Rows from block 5 of a small audio frame classifier, named by matrix and row number. Rows with one number belong to one channel. Each number is 500 + 50 x the weight over its row's rms, rounded and kept within 0 to 999. All counts start at 0. Numbers have three digits each.
After each channel's rows are labels from the 100 clips, of 14848, where the channel reaches its highest value: "peak on" is the class under the peak. Only what is clearly more common there than usual is listed. The data: tunes sung on syllables by a formant synthesiser. In brackets: how many of the 100.
# convs1: first pointwise conv (model.blocks.5.convs.1.weight, 432x432x1), inputs 216-287
# convs3: second pointwise conv (model.blocks.5.convs.3.weight, 432x432x1, transposed), outputs 216-287

convs1.239:536515491453516466494405572565503419418439510475462538502538575510541496462490518520454502615541495514482443460545592564537466478509521445533480525470414506589493469508519479454483504505449560481469459497640464420544
convs3.239:519494491524481460552467425571445436486503489611516490434471557469487576481525507529515577456591441532503407507438544498514509500495520462479433463517429489501419489567542468419500373547517509560442362533453448445481
peak on: /o/ (87)

convs1.286:529483493556360569466501516592434486515597476529595447549478497480576569508454437430527516512506491495509492483544395491482526471526410545508418523499517495491420434495542569495420572391539536457489517554566502456432
convs3.286:580519498574492570468556413523472462458560540526551461486572492484543508532393525483526489544507473563487398534532570589524467531490542542487540515537498453521581526527513520516559474615486402484517497522574415482467
peak on: silence (87)

convs1.148:526548504482569449452627522493474499436501571487464487391441453525461567439548500445477422402495508503516595531433481487563470489471496506457626509537483548527438531497533441496543525476464482537468522474487516579515
convs3.148:565503592530425479484566530532443513427510566430513534563505566488413473480570545490459529488501502549546459539421445466418557499573517483573557502464552407454469495445474542575573507528406491473514568450473495494440
peak on: /n/ (82)

convs1.354:433556503586545555486445552490504491591495516490486462550413460525484501486546512457598469449454519513522486500531521551498497432454382523484494501428457502457454542570498476524412450476503499460486475403484534507491
convs3.354:492468506504556520535478430435497471539559487463565488600474631435496554494502517441490509476554452473407488559483540436557506483554609509530400474511483467430560505392445513528350438474439490482546446559347538444564
peak on: silence (83)

convs1.396:518475504434422519551476448477416505455578422556502481441468495463513562554445457520514433518515539573575529501352487465479529436454480466398459448502571545493486493475465379485472503491500546444513439488502472479557
convs3.396:477553464462401457505586562398548526555509594501506489456534495490478490453488534470521472478509434480569478497418556536376442606426529509506588519589549465520578569567468537502428529438483511446471560522557484511542
peak on: /m/ (38)

convs1.19:541485384567466550560497520495591531454487469523439511489574577453524496563424437479502529445463418469552504414518477535511527538503517522475519533452535591470404503468513442553422599568448513583369536464487512469516
convs3.19:425468445563487597521437400576550465443422449541509562532455520465511511525387452432443635521458486449590472434456449546470457460413527546491468482466515539464527571504374548593432439556482427600394448435501479503513
peak on: /n/ (48)

convs1.16:550555447478511454485556566545468539472427463511483493479517415453489553537542424533547530516437514540532498437410515462475594540427507478462460527436505521496546478451455445491568444516444470433506562511471538528549
convs3.16:552538467482518551607431469594530515384497465490486503509548574506527462460554505580492483545568497521499456521535497397453501591461508513549456472576483406454446385539441537508537474530537467399487467539474566554551
peak on: /n/ (87)

convs1.35:506498539535549539470539599510484600306481476518462477470507457475482493534507498488431523443461446365508532487382537502494427533565511548462484459487509628483438420501479494481483543470448457497649453532477541526546
convs3.35:498479433474523412638531491479506504463560552514503529485399505467506451435376504558483533458507543429470506561495446591494479491473547427416521527497449547585520507438555508457467444565538548494428494551533517472479
peak on: /n/ (25)

convs1.28:478489493509528453497483483501483521520540464519456547410620528548489452424562574492492465484468515575494482510485436499521538536455535440530525414518525492500632507533513469504462525519517464546417495518466590448562
convs3.28:522546510522604550503424522480488550533449480496577505577473463505493470498562474446527638523495503443502460560542615528517521482556515506551415465466560514488466492421469470505438476580464516435623404587485497455564
peak on: /d/ (84)

convs1.9:521520440447574516534535527480504535463419511548413512503498373466483517417476467491525529600493455491417423484420407553509459516488463510480463556466498562568560423489439383563428572380435483570450504529449434459453
convs3.9:416458539471442431473457524428519598601424496465453449514489562501602513501467526471454566533467505552436548454577475549439517514495463480423506552542462384487444562536503514431368484462511475486408490467444453525410
peak on: /n/ (56); /d/ (28)

convs1.180:482414457505562543586378420469490447536568522487481574542474533520506470453432465506489522512613461499405450451556515513516505551493558565398513406587502359490515412513524593527577470493527554520473529464528448463573
convs3.180:509425377585448414436496464392505554572467439457517517436547507500539435423530470526420429512559494579445546496336444550460525444536476465559552576496507533517444499516573392432468532472461481480455442518562505447461
peak on: /i/ (51); /u/ (29)

convs1.380:529531497492606420487397552449512479451510519461506568508520455420597467475587554367491560508543554492342483505594438464492486513482562472514509481512527499528655475483498477599584546487485523460416435562510497534463
convs3.380:535549438481422621496511519411470526428504622499389534532434557502461474491485569462473481577490483565569522505480504509451557513610446470532617529562444452547520519459495583437518512523445620486507528482496533528486
peak on: /d/ (58)

convs1.254:466522517477579521542438541484424542454522486392537549498499482543595597537495449535529497548471513501546407477525499593469537463499589460457546574425470514497390515569573491506503516497485534469471514581533529447548
convs3.254:511533507507496533450495476484487484575525429495450471459522471511520427415443464530476457475504429400464539534441509345577492511492455454432502466523479446485574494580501524420524503491511479575537375518512486491517
peak on: /o/ (71)

convs1.280:499483474534509442463549528501440566534459469377454513488445561481578561553503426499539501533563453483545460519537480501510484503476474503483476497513555462507576536486574487483459547479437419397469603561538595482481
convs3.280:509462427445555433440475484473432495494536531434486493433516502397471487492490428493355484447537519538493569524510543474492596428434517451481558453450530508530476463467576530497465499457592500368538429499539500489489
peak on: /m/ (50)

convs1.316:432506489468597534503499505454533572511522512517450421596449448464502492517437469500487548489565486510475529485466592432404512469506484484513507481497475449406482532522497492449530584504583501529487570546471493499443
convs3.316:574508460523528478488542523591564447551546479373399554640532486488490585534454454482520533480434426510472470523561503490488482544505537481550488560389455465544544543497435534541451403545438458488561565536447504489493
peak on: /o/ (94)

convs1.26:505530465435531454533460456535494499441560609477556538412571540555451435379522499472445443465482475443575432447472393470466497517412473435447521590482586517575486480513430521550453474521461494546452564507534494490497
convs3.26:463529516498548408495434495498493462502502406461463477505558492489467448520534497447613463489482424455487470468550518508447396527427462519510562539566391464452479451497445509531432426498565417458467449448510511440481
peak on: silence (91)

convs1.410:397540457464547504564459452499442569493541493464492479367536446493592512522526484567488470483388503542459367485508409419547450491528486508524473458552463502615507495470542523503456511590462563460503481545457447534532
convs3.410:550479457465473467535470462493472552596504517513506462526530533401458456529525484502453545412540531541532552531419459444515483566509524463449649475468472451451518434472549510477464423531474527525398427490491407540453
peak on: /d/ (49)

convs1.273:471527516438413506491495459466474396512475520521424452479406411505554458558513526326518488499556456575580506473522478523459484524511522508555435480540559531499452577509436552505507571463508431460525449519519559471568
convs3.273:473521475445504526510568526535504663467448473495470478489560548516422493497543473401529494538465543494446490566453568443464502426438469429439497474470451569474473584503437511480495475471511497426509467483523535481547
peak on: /u/ (33)

convs1.45:514496590541469523547560489522558514497560507540465505525509533586549592492490663519460462498438611499533495377417519515517509396468532482600560515404490525559515486485633584443498478489498553540457484508544579509454
convs3.45:557534496477544474551538553528422492403475497441432463491508384572504478596466575565770518465561451518511547536532455527485436537427479590581494542456465577488514480535452475505538500532479539484474495457416507478485
peak on: /m/ (59); /t/ (26)

convs1.333:449480451470506482478448457504586486507526433562550503424519532415526480583477464501531461494608490474468571492460496584472507553553478480531487506630494511458549517530523531563531483545507511433439464553451463523503
convs3.333:530505536534518537514398551451466521474481475455497541470525498517404566458451478481415584515583562473560486499475537507514499462548481542511513471578555516431640552562484574478528574516446479464457477443558467546520
peak on: /m/ (35)

convs1.70:540501411525559395459409463549541513492513484552558528495553545460450562532543564436490490496481442497537580586520500436502559391533490484538469486441609501524574495531520451493491479461495505452576544454511540505472
convs3.70:512615435494462471500513461502436566625482480390501498597511548496347506556477511453427460500460515528563513502576547546571571569494453450544590495581538450572478422500497483454441519524450424547526506462569535528391
peak on: /n/ (48); /l/ (28)

convs1.203:480530537578564490515446565487445432477484482473546467496608510454509502529584517623480518501448529510423499434472508510547445544537457541439441535545495517606562464555564502478544460428539522463429507505450497449539
convs3.203:552536488513544505538505421520430353559582482436448510491441447496416489556487456450492528410555516493504506508463472499539522652481583499648456488554519594561444481493503513505421462505486422507714531543554435469501
peak on: /d/ (60)

convs1.166:533480500474516533531496443452546511431489471499496488571555482460530497472598469405490445536524532435457474525622540506429438445494478454624388549457501495533594473510550556548508492485465436554469530466538514521458
convs3.166:460475479515515493455567486485461519511497529477469479513446510534530476543503457461524467503492493510527472479565583502585572449513486468474510482524440519529420414488440551531513456530488469494556510540573511445524
peak on: /d/ (38); /l/ (28)

convs1.103:413456647481526489481532602554497679448475509456481540521447567491616514510518467389487568453427443507589500490446518518439512490530547500573458485435453571489511539487557567534481494635540564495564508541464479497421
convs3.103:572483548612554547503464523475529483453497485511479513549631524491537535543507495502517571506436535465473444562557568490527598481564539549416543444475541477514460511512463526456471527504479523469505488478543566572501
peak on: /u/ (51); /o/ (35)

convs1.1:495476480534512499550503500492543511576492557426507519493575555428545542464511488473490492559536556429555553555442548476469480526428522484619490491530568481444511536501506520537513531543551569550457488457477413457554
convs3.1:481533481516584486515577532469470567475571493556442484440417546475466530537581494389439351515448540462413481537569464432489569490584590483525558518550524519476423516445480541453492550478491477497507565637536482462564
peak on: /d/ (51)

convs1.429:484507538508474463473425495456536453537585470478549490480476554544496517432476564524508526519460606517503536502510517596508441447508513603545457435506483519600418467541477448495519506453530445447490571472520634518510
convs3.429:512507509510481535517489544606546458482453537559536488553447508437444555448483469531460494534537498535561391441462423445493499415485510541523487460492506487455543525544505509572511508481422535612563468583513535525508
peak on: silence (80)

convs1.257:448482492446583542516516498499523506446493638509526562466442460493471447501537505503506529556475588485547513591441488513535531516474488434536495431545453405439493526390489497526518469562411533416524545509513551533542
convs3.257:529455512424429400465509519498494522491514502460502476464464414538557485424430509513522421691477646490492529471402546465537463511416473513403476488501564550543507636502502487460437648491445522507474518471538464544472
peak on: /i/ (60)

convs1.105:557508487546462449511537483493452497527451534465484532536496475435541488590461494429496598569560419504518510501341587495502494540483498475479565459452432487480454478539523434485410566506565427478546575493547451477534
convs3.105:534570492540403464510407480554486487466515489547449508584445490512536500451478478534535445465514489600512532470533589556509530555498468483552558493419448534473467488549516525466530471531513535490490522420440527484439
peak on: /i/ (93)

convs1.94:495613565439493526443528446514521571454604509423513438470496490509464523555335490412494455465469514442615523568538490479514436649510487593609497454499431399476439491474411416516458535513430521379480530460519502487483
convs3.94:546528482461368517437484549507631474462520509489551455488453392479604566536512488528486448491384409408513420458474453476564510505466592423487489502546585468478564573568512488442519538506544488445470477460520402495430
peak on: silence (81)

convs1.262:493488543549416510441542438555448487409536546457493518549439480465576483545547435469492551415455508489450424533579528551518421496428497454421519523469480413585507496504591501503469573419442494583498522507532541560614
convs3.262:472500472535513609510560518534452433447493463540496480543528566495498587438485523440515541507486472602493502462482572424490486521488516523427522510524421546485584574354507549460543451567463501508433480539535431509505
peak on: /o/ (29)

convs1.37:549559462489550456555544633479488432505423461469426511500483498490522472491503567435513490583454486414527431492547505411566531504516469491470497471481522374592559459501533452523615544606463538469493472617561461502530
convs3.37:479535480515519521539545439533437459446528574543497538439572501524542525495500444556469601509527487474477520463520535532472489502498546572570455436479486492492494500541457502521442477566498428438519590525472395428427
peak on: /o/ (53); /u/ (43)

convs1.332:363538479463539487472535434596564468434553482583490424452464503596502511453479580443584425522448527616496540434499462551520421529479559404511518552495476521526500512461608385498491508495466524489482497500481456500460
convs3.332:543589514551503464495505603457568504486539518448524556555508459591396424552505380554453562524475568518469551445450547524407528525511483446481558400517564561553473491584465502455486463432491429514546527451516456486517
peak on: silence (64)

convs1.295:577513484486470443506524538488560505511391535474585496447397458475485424508504518479505534570466503565483497452478536416471429501559408528482538580502394516589481451486562579459477504486486566501603558620445494447440
convs3.295:439523481519495484510476513604483572471407481483486488361523500576466406635446456581516402485489460492457491524511504491559341589471459578439508504524529512495413460533485442518550506493448483542532583432458414514474
peak on: /d/ (31)

convs1.29:554473510468459504415464509501476485528583485450479495427569587428412476570566353545474468477535512548484555511492517521500446536495570536467532476489434461457452464534484511537507537474413501559521597492528537557493
convs3.29:528534500484551597497516582626500469501542487500591507486527644581531569490487605483570466483506422432479385572491485464534493532594514578590561503540521527511503474488475479573567521560531519524504517493482436508411
peak on: /m/ (60)